python train.py --gain_aug_db=6 --tokenizer="word" --vocab_size=59 --dropout=0.05 --kv_group_size=2 --subsampling=2 --lr_schedule="linear"
Rows from block 2 of a small CTC audio transcriber, named by matrix and row number. Rows with one number belong to one neuron. Each number is 50 + 12 x the weight over its row's rms, rounded and kept within 0 to 99. All counts start at 0. After the name is the row's rms in percent of the matrix's.
After each neuron's rows are labels from the 100 clips, of 14976, where the neuron reaches its largest size: "loudest band" is the band of the loudest frequency at the time of the peak. Only what is clearly more common there than usual is listed. The data: melodies that start on their tonic, played by one synthesised instrument.
# gate: MLP gate (model.blocks.2.mlp.gate.weight, 1360x512), inputs 285-341
# fc1: MLP up (model.blocks.2.mlp.fc1.weight, 1360x512), inputs 285-341
# fc2: MLP down (model.blocks.2.mlp.fc2.weight, 512x1360, transposed), outputs 285-341

gate.483 085:76 45 60 61 68 66 63 58 42 72 41 32 42 42 34 67 45 56 36 40 49 40 32 45 61 65 79 71 53 56 53 37 54 40 47 49 53 21 39 45 54 50 62 47 57 50 71 50 61 69 45 56 46 42 49 52 62
fc1.483 069:58 44 50 56 48 45 36 48 61 41 54 52 58 48 61 60 54 63 76 68 51 50 60 47 61 44 54 44 27 29 31 50 45 29 43 46 54 61 55 55 50 42 51 60 40 60 62 43 56 39 46 43 48 45 32 28 51
fc2.483 070:58 73 48 46 33 71 37 55 31 29 64 67 52 63 61 47 43 45 54 51 53 26 42 51 53 49 56 46 57 59 52 41 60 52 74 53 58 54 54 73 67 66 58 44 41 54 38 41 47 32 23 46 35 40 57 58 59
loudest band: 1000 to 2000 Hz

gate.529 106:51 63 67 59 37 55 47 49 47 46 36 47 47 29 59 46 57 63 59 43 50 39 53 44 60 65 50 41 42 37 45 51 62 66 36 60 55 49 51 77 48 47 54 35 36 45 47 51 55 40 46 37 54 33 58 29 40
fc1.529 103:54 58 60 44 35 43 37 43 61 61 41 49 49 47 62 31 31 35 53 13 18 35 23 24 60 54 65 49 59 63 53 48 44 42 39 46 43 65 61 69 67 63 68 63 62 50 70 51 61 45 51 58 59 54 41 51 46
fc2.529 104:42 57 49 42 74 43 45 70 56 59 27 54 63 45 68 53 54 56 51 61 56 63 57 28 21 13 41 26 40 52 39 43 64 51 58 47 41 56 48 35 47 54 46 50 50 56 74 31 80 55 46 58 68 45 41 43 43
loudest band: 250 to 500 Hz

gate.108 110:32 34 53 60 64 56 41 53 49 49 50 59 63 47 52 56 50 47 62 44 56 39 58 57 49 42 80 43 46 47 52 45 61 57 42 64 61 47 52 59 54 37 63 49 53 37 65 38 59 61 38 39 66 39 55 47 60
fc1.108 121:52 54 63 52 35 47 48 52 55 62 55 48 40 41 49 44 57 56 29 74 55 57 45 27 55 65 26 55 61 61 53 48 47 59 81 47 52 42 37 39 45 79 53 44 60 55 30 58 48 56 64 65 39 62 65 47 44
fc2.108 104:50 45 63 65 55 62 65 61 44 27 67 49 42 56 58 62 54 53 61 39 63 34 55 47 40 40 41 56 41 59 57 54 37 54 43 58 43 74 50 35 49 45 45 41 57 51 52 56 46 30 75 49 13 66 56 32 53
loudest band: 2000 to 4000 Hz

gate.559 093:65 64 43 38 48 48 53 58 44 47 44 44 60 53 61 56 45 52 55 45 59 38 64 55 48 41 68 45 42 55 54 53 53 66 30 27 56 46 60 65 57 37 47 30 37 31 68 39 44 57 55 46 58 35 41 59 38
fc1.559 095:56 57 65 34 37 52 55 39 73 49 57 46 52 60 35 48 53 45 49 64 45 55 55 42 49 40 28 54 54 60 52 40 45 43 44 44 58 50 40 46 53 53 37 76 49 56 23 49 50 40 47 57 41 59 57 56 30
fc2.559 094:53 52 55 20 47 33 53 52 53 27 50 73 54 48 46 41 53 47 55 39 62 39 59 48 52 58 49 57 64 48 40 62 43 48 34 50 54 66 54 50 61 66 48 48 54 31 32 44 64 46 57 52 61 76 61 67 31
loudest band: 2000 to 4000 Hz

gate.275 102:56 58 52 43 49 41 28 64 61 58 39 49 50 52 52 55 66 74 60 26 47 38 31 64 56 60 49 46 45 45 44 60 48 45 36 47 53 44 50 61 45 37 51 39 40 56 41 44 57 65 59 47 52 45 51 62 38
fc1.275 091:46 57 44 53 44 60 46 56 62 31 47 62 64 55 65 64 34 44 49 51 50 64 42 40 39 39 56 40 45 32 49 54 33 46 53 43 33 50 38 52 56 57 57 66 69 47 56 55 43 45 55 41 57 62 59 31 61
fc2.275 094:58 51 70 61 53 33 32 42 61 47 53 44 52 49 66 50 45 56 47 69 59 63 54 53 42 40 49 30 39 49 36 53 61 47 69 46 62 35 48 25 36 51 49 51 32 37 58 62 70 60 39 68 69 64 81 58 51
loudest band: 2000 to 4000 Hz

gate.468 108:72 41 47 44 50 44 58 51 38 70 49 64 54 37 66 34 26 42 69 69 41 50 39 47 56 46 50 50 54 44 44 54 35 63 28 25 56 69 47 64 45 46 68 45 48 56 50 45 49 42 61 37 66 54 36 51 73
fc1.468 113:38 59 45 50 71 62 55 61 55 59 50 45 47 50 38 50 48 51 52 27 50 43 58 52 45 64 40 64 47 58 58 68 56 35 51 48 53 48 58 52 60 72 30 44 32 43 61 49 52 55 24 55 52 30 64 52 51
fc2.468 099:48 53 56 55 43 68 46 34 45 44 51 45 51 46 47 50 36 45 58 41 49 47 48 56 63 74 38 52 29 61 43 56 41 58 60 52 44 54 31 49 45 37 38 34 39 49 55 56 42 51 27 54 51 65 45 60 56
loudest band: 250 to 500 Hz

gate.421 089:60 53 58 54 65 64 70 33 51 62 65 57 46 55 41 61 60 61 63 58 43 36 56 51 59 58 63 49 60 65 61 74 71 34 58 42 53 56 26 63 44 59 52 46 72 63 55 57 47 64 60 42 54 56 69 53 66
fc1.421 084:57 61 25 54 60 46 41 50 26 34 55 46 50 66 76 42 30 53 51 55 66 46 29 56 45 39 33 53 41 35 49 35 65 60 49 62 51 58 51 60 57 40 64 51 45 32 45 44 50 54 37 58 47 37 53 47 42
fc2.421 082:45 56 57 54 49 66 82 43 63 54 43 57 48 41 45 63 54 56 61 58 73 42 46 48 50 48 59 46 62 48 61 64 72 61 62 48 53 53 43 33 45 56 36 51 58 26 46 38 39 59 50 69 50 48 57 47 80
loudest band: 250 to 500 Hz

gate.646 103:32 35 47 52 65 49 57 61 59 54 70 39 40 41 65 59 69 48 54 52 54 68 36 36 50 54 72 54 54 57 58 29 37 70 47 63 46 64 45 54 52 51 53 75 59 57 43 56 43 54 51 28 39 56 43 42 65
fc1.646 105:51 68 61 71 34 38 62 67 60 60 49 42 49 60 37 66 80 65 40 44 34 28 38 35 45 69 51 66 71 44 63 45 42 43 39 47 38 54 60 53 58 57 52 50 47 34 40 42 41 48 36 67 51 52 59 45 50
fc2.646 104:31 45 61 65 13 73 54 55 39 60 27 49 61 49 51 64 62 58 71 49 26 46 35 47 43 24 46 45 39 26 35 40 42 44 46 57 28 60 30 42 54 40 27 26 48 58 43 44 57 44 54 61 31 49 69 51 68
loudest band: 4000 to 8000 Hz

gate.270 112:66 51 75 42 66 64 62 57 45 45 33 58 59 47 39 48 53 44 45 37 58 50 57 52 49 43 47 57 43 55 50 36 45 94 58 36 48 57 39 58 49 32 53 43 33 35 55 53 43 62 44 58 17 66 56 49 53
fc1.270 132:73 57 44 46 65 32 48 42 63 38 45 56 46 42 34 35 55 51 39 44 47 67 49 58 44 33 51 39 38 48 43 38 54 67 32 36 51 57 54 56 42 45 49 54 35 38 45 55 47 51 57 38 58 47 51 59 42
fc2.270 127:51 58 71 51 41 63 64 53 39 58 54 67 59 46 36 48 55 39 62 53 43 41 42 38 50 71 42 58 40 45 40 34 48 69 56 59 56 62 71 62 58 50 49 48 53 60 37 40 48 68 47 42 31 39 61 52 45
loudest band: 250 to 500 Hz

gate.649 114:53 52 54 38 51 51 43 63 47 49 50 44 49 68 51 59 52 60 36 46 58 49 32 64 43 38 82 61 47 44 41 30 51 54 43 41 54 49 58 61 58 42 62 73 46 53 54 49 41 57 51 46 42 53 38 63 48
fc1.649 122:67 60 61 42 65 55 47 51 40 62 31 53 36 56 57 51 36 62 44 61 52 79 35 62 47 40 76 64 58 54 50 40 52 69 60 66 60 60 57 56 44 32 80 36 41 58 58 41 55 55 55 42 39 46 31 53 55
fc2.649 126:40 27 49 49 58 49 47 49 51 56 53 59 42 45 56 48 39 70 65 51 46 40 47 54 54 46 56 59 48 51 45 57 51 49 64 42 49 41 51 54 65 55 53 77 39 48 51 67 46 56 20 58 37 47 53 50 49
loudest band: 2000 to 4000 Hz

gate.64 099:45 54 45 60 59 52 65 47 51 59 49 46 62 54 56 51 48 51 53 49 81 58 57 48 56 77 59 57 57 55 52 58 51 46 41 45 54 44 45 63 62 57 57 51 53 39 45 67 54 42 44 42 33 41 35 43 36
fc1.64 099:52 67 39 65 35 50 33 58 49 48 54 32 37 52 57 60 51 51 48 36 71 57 40 48 53 48 39 49 35 37 53 54 32 18 29 41 49 45 49 54 62 59 55 66 47 44 55 57 62 44 46 58 40 59 46 45 60
fc2.64 097:53 57 56 29 34 61 47 48 58 49 74 50 31 50 48 57 57 35 40 61 61 43 46 62 32 52 56 57 39 61 60 55 52 55 49 46 52 03 52 38 34 53 52 60 36 40 48 65 66 75 52 55 50 68 53 61 32
loudest band: 1000 to 2000 Hz

gate.479 100:50 39 53 49 55 50 58 41 29 52 50 37 41 52 64 46 39 44 66 65 43 56 37 39 43 42 59 40 47 56 39 63 41 39 39 56 53 53 44 62 41 40 84 52 63 66 58 51 62 52 61 41 35 52 37 43 57
fc1.479 109:46 51 52 42 58 45 47 48 49 52 58 54 42 49 58 54 48 49 74 73 50 65 45 53 56 39 50 51 45 48 44 43 41 39 36 58 59 56 37 53 47 37 57 44 58 63 51 34 48 47 52 40 30 51 48 49 57
fc2.479 096:36 34 54 34 41 44 69 58 54 43 54 50 63 48 30 69 57 23 53 37 61 60 53 42 50 38 41 42 56 54 56 40 43 55 36 51 50 47 57 39 52 40 43 58 52 42 45 49 56 48 90 59 30 58 50 53 56
loudest band: 250 to 500 Hz

gate.552 099:50 54 44 50 51 52 38 58 51 58 45 61 68 70 54 59 61 58 46 82 54 53 63 61 58 49 67 59 49 64 49 41 38 25 47 31 32 29 23 34 37 47 50 42 43 39 45 31 42 49 29 22 43 41 34 34 43
fc1.552 089:57 38 30 67 72 62 52 56 52 45 69 68 67 70 68 45 42 46 59 58 54 61 48 57 60 31 54 53 50 21 45 41 50 60 45 52 64 28 56 68 63 42 68 62 40 66 53 56 58 56 48 39 55 54 48 33 46
fc2.552 079:61 42 56 57 54 47 51 53 39 78 64 32 50 51 45 45 45 46 68 77 63 63 50 51 35 38 51 27 56 54 59 41 54 57 57 51 47 50 48 51 34 27 52 54 67 56 58 30 46 51 57 55 48 47 64 55 63
loudest band: 1000 to 2000 Hz

gate.387 099:65 52 72 64 45 61 57 59 46 83 59 49 56 36 32 68 64 61 58 45 49 35 42 56 67 70 57 52 50 47 40 57 56 52 53 44 42 43 46 57 44 60 54 39 56 64 71 57 50 69 56 46 58 44 52 50 53
fc1.387 103:71 46 56 58 33 43 81 42 32 51 41 30 39 42 39 61 58 50 33 53 54 62 52 67 62 47 58 55 60 45 58 43 60 72 75 60 57 48 48 51 58 61 47 53 57 54 44 77 43 60 55 44 43 65 71 51 55
fc2.387 096:49 46 42 72 56 34 78 59 57 40 36 38 40 37 25 32 37 43 30 37 49 43 38 47 55 29 53 53 60 42 54 49 48 36 65 67 49 36 41 42 42 49 34 40 43 36 37 45 44 43 57 57 31 63 35 32 46
loudest band: 500 to 1000 Hz

gate.281 113:52 49 42 61 47 35 53 55 40 48 67 40 56 82 59 62 61 57 61 67 49 27 41 51 58 57 60 33 56 58 46 47 62 45 46 47 54 46 49 55 47 37 49 51 59 73 46 57 51 51 24 33 49 42 53 40 40
fc1.281 124:63 55 49 40 33 42 55 70 56 70 56 61 52 43 73 65 38 69 63 50 47 43 50 47 58 50 28 67 45 60 60 60 38 49 53 54 46 35 51 51 43 52 54 49 57 28 36 59 44 43 64 43 45 68 45 32 67
fc2.281 130:50 28 52 49 46 57 47 44 59 47 27 57 44 52 57 38 41 32 40 56 65 73 59 61 58 49 56 59 52 61 42 33 49 55 47 44 52 46 43 42 49 36 54 56 42 39 58 22 49 29 49 52 56 47 22 42 50
loudest band: 2000 to 4000 Hz

gate.736 066:34 44 41 40 58 75 40 56 41 55 71 47 36 46 65 54 34 33 60 38 58 48 40 74 62 66 52 43 47 45 43 56 48 69 49 53 52 49 49 52 61 41 56 55 48 45 51 45 51 45 58 31 34 41 47 37 43
fc1.736 055:52 38 51 54 54 39 46 58 42 50 54 48 48 50 76 50 42 27 44 44 56 53 55 74 61 45 45 47 38 49 54 37 55 58 47 40 39 54 40 39 53 48 63 53 56 46 41 29 55 73 45 60 49 54 47 56 46
fc2.736 053:38 57 52 48 34 41 37 51 53 33 46 58 28 30 48 55 58 68 74 49 40 29 53 65 43 49 52 79 61 61 62 55 48 60 42 60 51 55 55 55 67 77 42 59 50 47 55 47 30 42 27 44 62 51 61 56 59
loudest band: 500 to 1000 Hz

gate.70 099:50 51 58 38 74 47 35 53 25 53 50 65 71 53 49 47 36 56 61 59 74 72 52 57 55 62 72 58 39 55 44 47 39 64 39 53 37 40 50 39 56 42 77 73 42 52 61 59 74 57 51 51 50 52 47 50 42
fc1.70 099:49 59 51 81 69 64 42 60 73 53 42 60 51 58 66 51 54 40 53 41 48 66 56 44 61 45 43 63 41 50 57 56 52 61 46 52 50 24 28 34 38 41 38 32 31 56 50 45 42 39 57 69 64 23 59 38 42
fc2.70 088:47 12 44 67 48 33 59 57 53 57 35 22 49 49 20 42 37 49 47 56 67 60 64 51 62 38 54 50 55 47 59 55 54 48 45 72 42 40 55 29 41 17 31 23 25 35 33 37 54 33 35 53 37 53 38 44 56
loudest band: 250 to 500 Hz